config = dict(
    arch='unet',
    model='segmentation model',
    attention=False,
    upsampling='pixel_shuffle',
    eps=1e-10,
    warmup_steps=600,
)
Rows from block 6 of a small segmentation model, named by matrix and row number. Rows with one number belong to one channel. Each number is 500 + 25 x the weight over its row's rms, rounded and kept within 0 to 999. All counts start at 0. Numbers have three digits each.
After each channel's rows are labels from the 100 images, of 14848, where the channel reaches its highest value: "responds to" is what is common among them. Only what is clearly more common there than usual is listed. The data: rendered scenes of toy objects such as cars, trees, mugs and chairs.
# convs0: first 3x3 conv (model.mid.0.convs.0.weight, 96x96x3x3, each kernel summed), inputs 0-95
# convs1: second 3x3 conv (model.mid.0.convs.1.weight, 96x96x3x3, transposed, each kernel summed), outputs 0-95

convs0.34:495498472470500485481463519494489481521444512470489517497494458486474484488465482517455538489514509524480511476492546494490496479505479499483476481479455489467451470464478476511485502507485510493488524486441489515519484492478484468466453432452474516455480497511484483505490473482472541503
convs1.34:491497489518474538489546464494507492477521524568501470507480487517522471485492481485519529538463496513521517496504492503533503503470507532479515502485483447528487487513540498477490477508526460497543503514496508515474457548456479499537542536508468499518466545522512502447529510531510487470
responds to: count: three

convs0.73:469489505490487508500497482495460491518473470467459491489490505451498453479476460465458476525495487499488515502490491456457505479481476502436486485509456490489488541496507472493521466484460499495495514476525515448459482481441450460501500487480500502462461498513497498474506471468493484479
convs1.73:510532489481558479513481500470509504512515529562463511517508504549454482506511517508514520486488507487544487548508482482504517470500528479524515457454489514511498506518531532522459526535519491524535461516514499522546487522510484503485497513488516511525517513463472533489471496553537546485
responds to: airplane; flower

convs0.59:451492484508506505504492537474482443521504474499458469476508475501442502508508475450503470502455475501504474517469454481467499486475510461500472483473517476479461479485519511514488482474534468485492494470491489550434466497496493489493497481490506462490502516477497456484472519525491521455
convs1.59:552461547506503470503458465538494519505486530466479504482504518469507476453507511498458498498493524504477501465460528525512498451517526490486505519509506465475470490505494494488496557534534534480480520562539503483512492484485470513489495494478436502519522477494487457516500471517526486495
responds to: flower

convs0.7:519519447485535484519517476509520468496495497490519465468451531518482500540523439484510471539488484455481454520484478541527496517447498455485508478484518531503496502504500515546484461490524539516497500459481518496508521459495519522472489473495542459500506499483488489476488493497499453512
convs1.7:520475540486475519495458520534462532518489540478458548512511470492468490456507520509494542430529500451490498439481524491453484454503511508484509492504482501514520490507498471475497524520494466523496511549516503488507489520494482492495479512501456541472519487495493481504509480516512551476
responds to: bottle; largest object: bottle

convs0.17:509463483501477500450477503463432510513503482474484472529502475529471493453520509497489500471481489525492497474524530472462477522500530492491486486467478482493530522503504503491480446524531450496500512520483476523483496478434451492456494495512476489537514457499480507489479505544497501458
convs1.17:511447478505517458525545503473542471491498477515547510471546525461514438523497481514474511531489521488495484524496481514493539566509495486493472522527485467496511481488504516491477508463512481466525493506481516495494475517507485476516523486518480453538480534525509502460509537517487452523
responds to: car

convs0.40:463507517488493489456470460481493473486476504481499495464522496493491446465472483509483491465483461480534483447506501483493496462492483492456496466480460471475489478474512456495494463498479514490481478483511496495507528496480486453485455510466429488464472498501467470453506490484482510469
convs1.40:538496535536503511502517492461491470556498454529504496518503499541509504548547486501493449529520496511487505548510483520506511526485523508507519530505513527521522477511510528499547508490509483507518496466478505522498436519503508564514514479492543475547500514487548549473511513509490498522
responds to: house

convs0.44:473499463512486514485529496487477444490505479474512459463502514503480498501538520458503486495475495533495440528460468505496439540482506486524451503479489486486481497496487532496506452520543466484496492468459512534464501476492486517472462484502520478487521501530477493482474526541474468484
convs1.44:537466523513488500512466517535495500547498522480469526525528483462555514469517489517483485485513515518489532434503529495464520465513479479465499546536498454501543502487494471520462519481508524528484526532522469476510467476478475520480493501484445500505494488452491487523497482477488492514
responds to: barrel; largest object: barrel

convs0.12:491479487456432526461458499520478498503493503500445508561491427506498540494493514494515493443496533501459532466508497460465496518527516502505481496492490474530535520505523461544514488502487499530498522525514487510524491474457517475488513500507465504530523463478470504497491502511502507500
convs1.12:492489472492529494493548499474492498499517462534569506469500543501489407516498473507489529522493480508505471530508487534505531494463490520523496492485480475496489479495499502448497480508482502473538454484466551506473496512524476502523541506490500501457475543536523473476509495491499485490
responds to: count: three; umbrella

convs0.16:514544470466456496484490479496489501481516445514463485505503493517497461519485479488487459518432494470496493498495477487508494491490468474486496470486477489535517450460446483463482521497432484529539473500502517488482498492491461493468468485480488492476480490460478467460491506473484480517
convs1.16:480515541519483517503500509494495530491512521484528523512478494491506581460499487506490511528509495494510544465498517475524488536500510507495480521460455531463515542528521498556499505500491496493481460539467486496522533501514534474528484497559528544485472525463514480563504515496500489499
responds to: house; largest object: house

convs0.52:477467513510510458491511464476486485461474509491519476505504501503468461460515490513475480489479499499488460479483501515533468492498519486474464465472481478495453559519469527446481484530548492478482503519504495480532526511426449466487446489533498490489488508511520509489523497502504524485
convs1.52:520503522517481511515524523504490495562510475512481547477527487474542536505499524514514508497527469513501517479509496465488539526517455494539503552563500500488549487483508459521494521455467467499506482480513488477505455489530502517512527489506480482495519496458499538472477488461454506535
responds to: count: three

convs0.35:476473522502516479491497431498477485493449547506497513507490503522493453466506476518466512445510504516506506489511532512521500489501527513479484496504458482478452511534458500488496491527567518513507511527502489488525530522425460489507473477538492521482492525501526525495533504497482544483
convs1.35:526531524533460536500557509485503473540529446531487518477534478476528543524489509501513469525510476497514499494530487482526512531510476503520502533554493494505528494490521485500479507461484448516514501451517476491491440494523505527497526490507493449498505520473492520458495489475468487535
responds to: count: three; black object

convs0.47:491454514497511494503510507472462485480475540471486469514494526505491487465505513530513507483486510549475457481496533520512503499494545484534462531482482512466494496479485510498475489552552509517465513479429505467537493470523475518474513461488518501526524475516466497515482520544447518503
convs1.47:485499487501444486514505512469515486496536476518480540478499496497508470501462487521486502495510486470486518487512465473490513510469420524503476474525453498511508510491523475458500481444446484508541476483514514483484496522472497457506499513495454504457447509467481477488490497444518476502
responds to: ladder

convs0.31:487488458518526527536522472546494549481462479500515509524483513506539534498503458518492475503506525553481528521546448511480461515507514495537526495512513497518556520484497544538490497522544478550495513509490516513520517504525518528501517475534516516536505498467513470527529496519494500529
convs1.31:523514503473458444503514506476464485538542482529499531445466502506450477503496518482535512503473479476503474460495482529527488470518512479507471501502487503460494503491508479434525509477495496472512475483532530514486485458522458517496484521507485475477503467474510467488468462477483511449
responds to: airplane

convs0.83:495499477503500501489494507504501474521502524480510478445485478508463465507488517468496482493464464511514483503459488498529463521459505488474443487501486508480427476488444531456508478510491469458493488453452514512458481485496488509479465480480523483483512494537498488457485490541484465479
convs1.83:507482530493486516515470515523523495526484534491460491513520475452531525452508510518487477498505520514497529436500550476462520496530494478465515553510503464496539491489508476537469523501516500507480522559517448463534462485468503505520493497521449520543501488490497517511503512492471509513
responds to: striped object

convs0.4:505465529473478504477525511518489504516492543533479487519486508538514476506497484490543482476501488481467528512514527486469495546526531455537493527507509537487523458483494467535493500489522508532464530505483494474504500475490531526544521466537541485550500502447509533504529541541479512482
convs1.4:478484504498472476499501486509499477447504494460499519502511507468506479492480462500460511506477503473497467460491492514497526498475477546484501473488472521510495509506496502468515522469493517447525510521500528495501513541466469448488481525447470465447459540471497470514498483479551445529
responds to: flower; largest object: flower

convs0.45:544530493486512518525538468485501500469475486498509527503535500541513515520485512476525456504491532522464498540552477497501494507525473466545522507540525498500511462462489477537507495496492487538532448456487475526474462477502531514492505507516504512552514502483491481483524544477490446493
convs1.45:450473499499472486474487524521498535459522526504490488514458515490504485463479497492493555525513487524510513478486512476480495438481505513510460483462479490500526522527527511492524496514457511471465494481482527464480520505506490465520479524490494489422501520491499468565471477501512474457
responds to: airplane

convs0.33:482453521473518466514522491498489471467475523495535475480494541527491474444485514485481516476501510504524447504445514540526456484457531506505430474485495493468464492493483532476496501518541524501502496484482518481484543514480453526491502468471520512484509518506488518503506512537516536492
convs1.33:520491511503436504527488520501495493539515495524440523492522461481506500490486502501520472457518495521490515444519494483488521490516456506501516559540504521488537488480515465492492524470474466521500512522530489470495454489495501490479482521510435503508509468465489512470504495449470501555
responds to: count: three

convs0.68:521501487477537469519505527489470462450452468496493508492521500476490509467479534481480495497500537506475440509485457514512509466502477503556451493527522471546489521470493522528494534474493520514542494450473502478498478540519494493492489471456495516532485475493449503482492491509522485512
convs1.68:485507477507478519510487540500506560504549520546477514514497471530515513467474515508538535488547471506506508492523483437478495480493458495520509507509466545483523480483534495514516482510459501523483468481483499486466497493529490486443486518549493528430498503482480502517473525474486500496
responds to: table

convs0.14:449497489474463491491470516481468469478524461491469473502514457524470496519505479474491512492479477489514492477502450490494477513497491484476461465481467481481482506508496495463484474471483494470513491501490506500456496494463452495491453501454487469443476514473512469446475475494484490439
convs1.14:532485550547506515522530478508511494524491513506528512517530497486536510443528523522486514539493574495516501507478520489538530501488504505502501520539502486484491487490504492525476518512520534492515533539498512500529445513494478540477534454480470506554481536517490489526530523538515489536
responds to: barrel; largest object: barrel

convs0.54:525486498479455507441489466514492483492517520532473503487452455528464503502508484488490464521486503482464513517483540522495492518501546462528506484502516484508502499509492476574553457500524487508497503483466509506487486471474529518498511448530547536542483493482490480482491545491498490480
convs1.54:453465471502469484540505538489474534486509519511476517482478506463511455470481484523533517489518497500491511422503469454470517467500461540492467507508459477519511502498519477479482516487474493478522482500491510454484517507472498482510503486517433515447478498515493468536507488476491503528
responds to: count: three

convs0.22:538536499509469490523510482536533500478496487462495478482512514488538527503506462473501425535518470509491507511509442517483508493475493448509467560548524511500509483480490524501545492520523488537485501488468475506493505454515535486489496494517522480499476475439485488513495488481465472506
convs1.22:507495468490509466506502473479480496487507497481542550490459503503483456516487537530496526504488491506510508514486484520513493489506518522467503475458437521460502500515490488444514516495485516460541461477497548528510509520481461503478458498478478531429471515501511447510528494506524478471
responds to: airplane; flower

convs0.11:485509481479457473486493468488487494519491467481482485489504477504457493499472468475505462496500475464486511453496462455467478494490476463480485482510461496465479487473471461465498482465464481475491482483488490469485482467461486470476476506480482469448477475481485498479475444445492487476
convs1.11:497509505508536545509490453481539494476473528500527495517476512497533519493508519515495511521492563495537501547486508483547504539484548505486491491467471492533496521527507517545510495522507517489520481511485499513559506547493523480524502492520544542533483533508512508526527530549546478514
responds to: house

convs0.64:464481478486512479504468501499493461469436465479490472498474505491484464489509450507484466486491477470494493463481493487488504465500481487483467493502485495474481506492489459474485483467481501459478498524481474470498498459496499468498453495449472481446461477464506482485478459434486516482
convs1.64:555516560522488562488552501490478521559508489510494511495512505510555510513537544509500479521499486521535532531512488510502504512506538505526532535509522510510515489525492506528525502517508467553499511522519535529510501517515486524530529484512544531549506522495517513493533509540483489518
responds to: trophy

convs0.76:540533510459498512473506522500494450506509501496520502443501474508466470486447560527497491505498486506520457500486479547499498506456532506532496499490475515482442488481477487469519479509484499466496482477466514575507481470563507491468489478466502499484491475509492480491512507505483487472
convs1.76:482517495495478484510439508499511503490547533503472511543485493495500515456499486500489491491504503532500521499517513452503501506492478472440515516494523444481535485481557507502474526519490463535498515515523461452486446526429460487493489507489458509503516477513501538486463510521494505503
responds to: count: one

convs0.2:499498468504517476468514491470497481509505512498532481451477479520453455502516463493494468516480474481490470523444487512537470526455512490489452477490523490481442488504466550442507483497538504470487484463442497517480490498479496508516505482514535478510501503509510490476486510550483473484
convs1.2:522486527484486502505468523539503515535481529474461515523525474460542545455494509527498494468524505515492514436498538468469521474521479482475511543521499493493544494476505466545478546496490491512484503537514460445513475482487494501485478516504464529510516476487482513507490498471472524536
responds to: pine

convs0.65:507488524521494505536478556483502494485505513511496500511518473477493520494492544498495530517479509484509448454491520475506501517503505492526497495481494510496471533505504540479495554511542494477499527519482500565543479506533441498456460477479499492470508462505535507568458461519488520493
convs1.65:492506454481499524509553484515521510497478489488529481486473531521500415502512462495466482516512485531479521500501479538497487441452475521463498517513519461497490505511439506452495452494530512511508518521495515498458530525482503487511516492476497527491497518537523468477534488478500487468
responds to: count: one

convs0.82:481507498488471496440451524549482504502474481462516504475502467459513494478498503479484504463495502460508504466484523502458501473502460500532500480479490456482488501494527465502501498471469502470498521507526487495463493508510492470484492525461464464491526495467511509486492484411552531483
convs1.82:493447484496550534528535514479512499552504475576515484509513501538495473509516501523510481512523511546510522533514504491498539515456526500491537543516507503494508459482513505511485478524498507499508492489478526508490449514487504536523547495526488542538484509518520544476522530486472543512
responds to: count: three